Weights of a small contrastive audio-text model: waveform 16khz input, encoder depths [12].
Rows from block 2 of the text encoder, named by matrix and row number. Rows with one number belong to one neuron. Each number is 128 + 24 x the weight over its row's rms, rounded and kept within 0 to 255. All counts start at 0. Numbers have three digits each. After the name is the row's rms in percent of the matrix's.
# gate: MLP gate (text_encoder.blocks.2.mlp.gate.weight, 768x192), inputs 0-95
# fc1: MLP up (text_encoder.blocks.2.mlp.fc1.weight, 768x192), inputs 0-95
# fc2: MLP down (text_encoder.blocks.2.mlp.fc2.weight, 192x768, transposed), outputs 0-95
gate.385 145:153141095135149159139168140132130120104116113154119134122139130158098103148148127187116107124119130135120168118140156126111147116085109122099123110089121148107131122075103139115145106128119150137138141136133127141112131129097163168114117115143179091118103110171124086138162170133154155131
gate.386 046:130096110148065118118145129106130144151157159157129104137124149130144116106069167136116123147161113107167109132160089075085123156136107096141118146154127150163115127120086128141171136110147156143138121110180173132117130133110147160112115165119158142164119121104147146057193102125125121127
gate.387 087:114084131154158116166070095129127105097102117167142145146157137083127119128116128126117118125154139135148146141147138167136108106137161145112124139148174154094142087126135152129116089140115169134108146166173130143161138118133167169143085093122139160167095125171131179142126082136124156115
gate.388 160:119152150134130133088145130155138140104183127124115105094172097105206102116111151127172141088131128148136128123080142106148120092150158177121094145112115121118148116102156092132118100129096182140124129145119097132096168116141162093164152128144147164107131085154137111154153143119117110123
gate.389 113:143127142113124152128172093116100187174138097138130133127144165135107125160127139158136170160115150142135144089100090093128114115124130122119165112155138139097151150164086158135126108111112190146155116077149140116130145160113097112163138162101093133073130163157124128108143142159139091132
gate.390 067:105149104135110110118133112112154120117111147149104125113138131129138087143086095155154119164130119128101145102111122174081119103109108133108080116124040154142118145116080157125081105111131138160205117143120110105140147133130151144147142152122132110133167123100110110144154155165108129132
gate.391 140:093104110176146130144113151161087095175132122173148109161128131174101125119136118137107133111121130132106139138138121149114122127143116104117153110117160161151136139136151120142160123125120124108130156134139140123118125113107146145179168087149153150119105128131153133109093109139120156085
gate.392 209:131128099060125159150106096116135113146164122115123139113070124132161143110115130111124129138166131128124150141093135142164147170178148150132105168135144103142122131110079135150122143100120133143116119102182129153137100118141138137133137106127132128145146150114121124139155156122134139104
gate.393 012:148175099116105107075116163091131171100135113162132151109147116121117140127155088109157146099106172117127114128139162102143140126149162157121145116156077115105159119124113163153136113156162107102159110113134118125151141130136135187124143127104142136139109084165115131101070129111147110132
gate.395 011:137120171099172113105158129126169124153151119133113108144101139131099111098146147137128163162087149140103122138151106096113103101130116136122173141108137150153130143131118159142125154173125169114121116124105126142150098133124130157165144176100080144180162134101136136113150098098103098094
gate.396 038:145120105131108153105141090155089124154101110150119141139143140082132087147141109101132103115157168160111088140130134155124126123150137068097143097138146150147125185112124151125172160130088107128140152136105143148116142082170179148119127122104122159135138146155134105103126173068100133174
gate.397 114:144137157153126118119126163135107104144099120137132154115108131183119113104092163111146135154186153135141136164102135147113124124180104128162163080131138104068121109115128137124159132144125126115134119123130129161118126127138140090104126068142086129131177155161123125146164152147116149074
gate.398 059:138150156121146126127141160130117100117146085158099148118160143150157140117113121136159147128156150101137115124107144154145157116117111128099117127119135126124109091096126087138157155081136128110153140125116113106072099135127108182138170125121051140120120101131131127107125181170173108121
gate.399 023:156143097134122104093097190135120141107074171161139132123110122146118141131142134119090122140107103128123166125132157166133123124154107162073128142151079157167111121103110091180101114129110100150122136111118130105183127124151134134173147122134113130136152113102107118145088143109119146110
gate.400 158:135142135174142087113102124099122134150140075132094163128146115111163140123171148095149145129159149114113071130098071127118122109099156147137120102139115145142150142110138130136150098142124126103132134159110172102118114073153134108147143135140120134149161138155118124154113105165146123104
gate.401 067:150149117128126100122121137116135116124109134099113144126085120140140190088155161113204143162137155053104103124097139121110098137093144112131168179115163131142147136118142154113181065093105152185124127109111139150140143160134109091125125106137093111110127127110107131134121160136158136131
gate.402 016:087130155141170141152140095166147149157118178150141121121141111120124121119125118144088136154146163143120091126111151131118119130156148165126133153172127128133151144109108094152151110115134124122078144085127123133166134178130149126156122106117124131087102147132119103176116131153155127153
gate.403 022:147168105116167129114117142120130124138142139105115098160162121128152059139161134108154123142147088064157162093074146110144052149135135146179089138152121090144108114115144094143104143108131147136146102094106128108128134157125159159152106124077148152129136101133120125153127117172148123124
gate.404 176:128147134150121112090128143116144123107140138124129098111112135158146161090127133124154117144135134130114130147160123124178122143188112187141115109158127128097179128147130152133111108133141120143134102116109164099177126114131106158115146133137118157120186131118110113121123110136168171109
gate.405 053:125082110175143111126138151133165146089097132088108068120136104139135166087135113117115124124148093158133112138139125118153164154139124133115154153137125133135121100158112087154147161115110172122145130116134132106137139137125120109145154140142112136134119124143123151128131100183146074106
gate.406 052:143111128109116158052137116169125132112108154144137150159103155123139097118147094109097120161125108154082156128106090131152122130153136182119116153141140110148129145110107141068118121125121106142114110108138093147154134158144144150120104122120115157118131135136118118159096137119122121091
gate.407 045:105149096169170097156174153100118089124086154097109120124096105113131151148163112129126127133140115147132125173147142130087119134139115121131112160128113093149134140166144087165113105133077070144119118124102107108127112162133161116144165113148160114119102133152158134125139141106107144140
fc1.385 131:110118113106168099121078131138151154086135127166130160122129147135083114130104107127112120128140110117158100152104112148170113101119119117146131153110176097128135098117152148179112159162119147104074075116168111102095128151144137144135145125124102150142098155102152072078097122145123143098
fc1.386 048:084142152119120123131089161132077134120094138143121160083135111132159131172129127137124091132139168155113159097127110102107119135158101126123136156161127120121111150136140117158128132140058143120143122122132122176156101135149127133101124083114143094133150094136162159167108096109122179165
fc1.387 116:153105129128151099113121112129113124130135141121183085121162124129156098123172175133114119125136117122165113147145144139154121095156128112106139113086102120098159104096154125128103124127127130096137135151143207146085143144145129166092149067103124133104118117117134114124126093135140148113
fc1.388 145:121112131145122058153153141112114142097106110147123113135129140119135140130131175196080101149079091128176110148207130130115141118124107121118120114115118163112141116144132152146085114163134118100142116178161135129175160134112130092125090134120129101169109139107130132098095105111140150144
fc1.389 127:121130108134094109132117157109139148145101097173083193144103107118173167121060132105127118103087188129107146136094137099175141145126136145106101152131137160158086139138135121097092108106111106126090127154122114146148113126176127124149144139153155093136107146147116107169118157136114117148
fc1.390 062:168167151095140118149169111121118081110124156105110142096150124162118073117107101125174104131122101104132137100117095119073181142114125156122098126168099164128113132110123162107104145091123142133135089107113101124120121134131123132109151134177138155136101110131076134128118153107146128146
fc1.391 122:136141156112104096129151109113142152073126123096125108110120130108177168180150127130097099127140106146118161140157137109131108130147085128135131133081117100149086123117127134141170116157110132160071113103115113149152154149135136145147126121129159095146127112122125109137168135117117096133
fc1.392 212:136120109072115136120197160130141127138162150113102115129098141155159098125133136120126131115164182147125128136124142130144171141148136165111122144133157149105118125117089144158093075114111105160094110114124142125129127126113104177130144145093118106119144145129144156101161143094137159139
fc1.393 012:129108127079119106101133100096162116073105119156110160128162112111138144147119143166126123105124097090131131116136129116129132117144133095147142125115143121118201136095093176135152156101145123154126127096160109158112086163115120192130144108139120110123096130168135131089102139165128116174
fc1.395 013:111141128095122160126107142114139132130131101160126142123127117090091144071187109135157163113105100129112159148117125110122099132112145157181163131117114116173130122156149107100105149139130140103129136169103126147127114112129097126095158130126102170079110117104107140108098131139153083121
fc1.396 037:145156109095125132136136115145108112140122173112108096100122131152135104139131149115151130114182127093111123149138171072109125137146123104075154137168155125086121176124092122139128107098139153156130132105177183092117132106123133136082125109088117143102118107126140132191148107071132117067
fc1.397 133:152104105139077125148094141122133116135130120082111137087099115107139149147141128143112108142082118142110136171152122106141153126127105115117139166143160165160122109172124129119134135131138144120128155167125178159121123105158150108089170117137138120150149123153099182111107186126121104126
fc1.398 080:159116129115108126138122145135110125149157100134114126116133111110118102136106154097113111151088114175170097113094117161113149148101119140089187117141140108080120141146160188127128177136152152139143143128143115113143121099105156125167120122183132124096132164130111099113174154108152114144
fc1.399 037:163117102143157148117156118158169110133086145116128107098119166161139109124121152101137167119119100163171142148165163122138103115111104097147062133112090155106142102083116104163141137125131152127130151148137125125157117130107149134116116119111158085106132079108129172126128113120139170138
fc1.400 141:146103150140109124120125056100132127101136105110119149118197145110189114135165124138097149141119140124150101134119131150113124103116121112136129130133088166097115170084170149172158117140111139100128158164094123098129117140077134125112152102138117113144155149117144157120152102134187128135
fc1.401 101:134130104085131121159171151148132186151139135137153119167159130125112119129121111124144153121116119136142153116085111128078164099119113115128112106109107177110152130147120148119075126123168111133114085133099128128125163092123125156107114132130140148090153127139108092120092126121118184073
fc1.402 019:141088110136113105115124112127108128115138121105144119125137156136146124094145091190138135129127114099118148154158152181090126142134121123107169135114127172080106124159124191146137140125183166089134138102155105129140137136130136115136083159112146121135099112083120165073107108108130127107
fc1.403 024:148123107146094100115118134160129123101108167125123106090147087147141099205106112145143122128171124146115080131132141130159155156139110119115112136113113086106162142136127145114141128140110114135129119168132100151133126109067124135145153133140109123149179091116099130107124151168106144146
fc1.404 146:169144156127130145102139132114154104130146128125114089129162118146134140135130140129152117139141143101121129168135127122114178150110157090144132139108094143141153135158126112102165133125142151164137163133142093130134143129087118127166072162099121108102059138133097158151151157138157152150
fc1.405 047:136164132102105106143121086140116091152137149149111163122096163147129136179105122125109156144107175111082131095105138112117083130107146128122109143149133119126144142129136140129122084113148093111120138145114124129117137136179109168093119107132142110124141144111106110123127133113079172153
fc1.406 057:139142145118122108115151156113132131142130185117123131105102146132132127128154100081111143134130128162120130116102102106173133121126145176163112115159133137124196109067112124090130094121105141135128135166105118111162147155148111116120153178101097134169163154113119106134114138081127122066
fc1.407 050:106119067146148099165149121138096087099095103118116146146147117134118163189130142140092109147150143148102117175104126120092147147148116136105115159122154098119109114149140082101122152120072107160162147123113125153122107146112118119163147088136165116096109128195118131176157154113127132135
fc2.385 149:113102141113162088095146139138127147127134155093147132155146104149142170097108164122110145128119126163106134097181171147100084090081155108151104133124143161100103142152136163144179124135140187081138162177139158130153122121107117135109096118122118107154149124125133104136100112167113144098
fc2.386 041:137147126099076108114106117149105137103132117152161118155151121116139108141126100149156076089157126112154129060107109101188136133117119084101084157146120139137166095166116154080113142098145095155117132117078118113146142138110132201094138127119122155147135137128115125109114185116155097155
fc2.387 107:146122145127142154140113124126151148118128128103142137133172145139154103147143103115135154068090157095150154132151155128134131132078112166087122099147107115146149123055131132059137096079134133130156110103124124138095136077129126129121159136119130103103111097163112123186108128101128130104
fc2.388 158:047146093142152151123106143132074129141147113135137105147127112117152143127108147117145128112177114104074124123140096107113150127122117155092093107108122147120104121118143098109123179096125116124145118096093176144135133120118142162081123115146119103083124145095125092126128184135126157106
fc2.389 115:145089149153119106138084115143143175151145116103103110166124168120168138154106139116101116129133142082128122113120130201124171120152119123109112136130140109142101151128095117142108144128108143121161144142086109127102168076106151086148108141135114110133122144114093128129168146137162162091
fc2.390 069:085115132099092133155122123153128144137149129124121135126072127117151111151124126188131151137101171121094114127182104115147086155122158152130161126139115134147118140114110116151147107182083124136123136097115213114131144143155161143135090126118135133077153147153145125160102157147114141133
fc2.391 119:113137114147127158088137124119117112123145143104095119130103145112113139135101132150155151143159141120127133119133141117120132143088078158145059098136141109132139131126119145136133105134107118141146154135190173151146086125117168128080115131168106142069145146127138121130113135156165146138
fc2.392 204:079135134120139166145116156117109146133104121127127128106142134134090126160105075114120141152185141129149130070122130149162139135107104130143134114138071106128137141115113127128135132149138077134146108115128110189150181112156143112133142103118118115126135142097097110093138136121150106119
fc2.393 012:120122120156159096142098131128124105128205151099102187101122070108111169110140163136156115088152140121154132099166174131127115122156174135125148117108154139133113116126105149155129155124130109109129132124125144133108106090131135123141130129111138114146101134126157095138110115103136124106
fc2.395 011:118087127104141126091138124187120141133175120143141136114145176108130101101134093108103149103096148129123152154174134124117132131156144136148143084139165123121102122110130133149119172112139138104170131183136123140089157126167158122136091142121108117103179099121140149115132147100086110156
fc2.396 040:183123105117153163137097135126106176144153164122113102143118122187145110132116163106161135165137100111131073163125076092121095150098151097112153125110153160149123122123083112166114092125111149137156126125135105116143142097081163141128123154112145113102161130153130124119183116156147127101
fc2.397 124:140104118138125093142112163089121141144157105191149135141154156137116156119169168109149123112096127149137152139115118125159121133102113090131091158138120160100147141117119158121169150125173119115137134150122148125136114111104140136119093112148126144136153105169105130158142095102161115167
fc2.398 082:143111113124186169147126131111090130115119146072111128174115103152133111159112153149155098173157091124122104173108114101119154121104111096068097127123147141111117126104150127139137148134159124081153073120102152117139111105133131095120116092174119119197133150136153153118127111086122105133
fc2.399 028:151145095101144092120156151110157108140123078126165107166137084164152183119102114096138070144179112147127106108111133104162119101181112107165140069140100090132140096165152108146131124090088148121126138072130122098152157144114130133082140095126149133103077145147124100099086124143107157154
fc2.400 136:101147148170158154138114113131116110115156136104104143099129182083137138142133171156126161161163141131127089148136146168104133123113172119136164110141105133167118163099175113136146131142108092140136105115119131098122112123078117067108141110081110108138084117100110114122080145122130138123
fc2.401 078:124160093109106112113068140126115158132138139122142155083124115087124111105133083116125095146162199152128129108119106103119179086112140122156170125110153130146097094117124097128127130111078154143112131120159134125110143105146135138125076147070112168118150124156122111161143143112123094124
fc2.402 015:098136136131081164121151101094108050150124136131142113118137115121113106106085122151134128149113095137120102125143128139098107138136150151092114130139093096124140131097173136110158135149109121125116170113125135113168109080102137140137139157124101111143115177117129127159143147152183104093
fc2.403 023:137154151136155116140095167138084150122145157089151092106140128169129147160094092095148190163136104119160145115126126145142131153112114115136107081177130162133135101126117124188152131103142138126126188118176134118129140175139136129135149129120154086165117095154122108143147166102163158114
fc2.404 190:122172122084072121105134132144113143121113106153080163107147161177171123152124187126160137122141104105150098114119124152110101159140124115138095152114142096133171112158156128112121154136152142101076133097116146143169112107145134121124129157127128139128168115131162136133094159134117174129
fc2.405 047:107105105086145151174142105109137077130117162109128108116099090110133137140100103105146101111161192139078118123106130108113121136125121094116093136148115127151121141123142109125100152165120128122098156141153090111126117146129156081094120094150135140134114116161142124134101138168113096124
fc2.406 061:112131119091120109098100121135127140118124132108136106112146134160075127097149109104138144135120111117130132150131114130118135095104147116086132154142180087083148134129127166090125142102151130130167134121121098154142094114110148145149130125106151109104093110134146127089120173145147062118
fc2.407 048:102101104111108157101146112119129117103136142144106147108127154156125117143149099109127108143126115124133091132111137117156111121163119145112106104119131096136109055120116131126145117101137154094180128142114124163130094162116121119135081117149141153090115168160161070114101121147109133142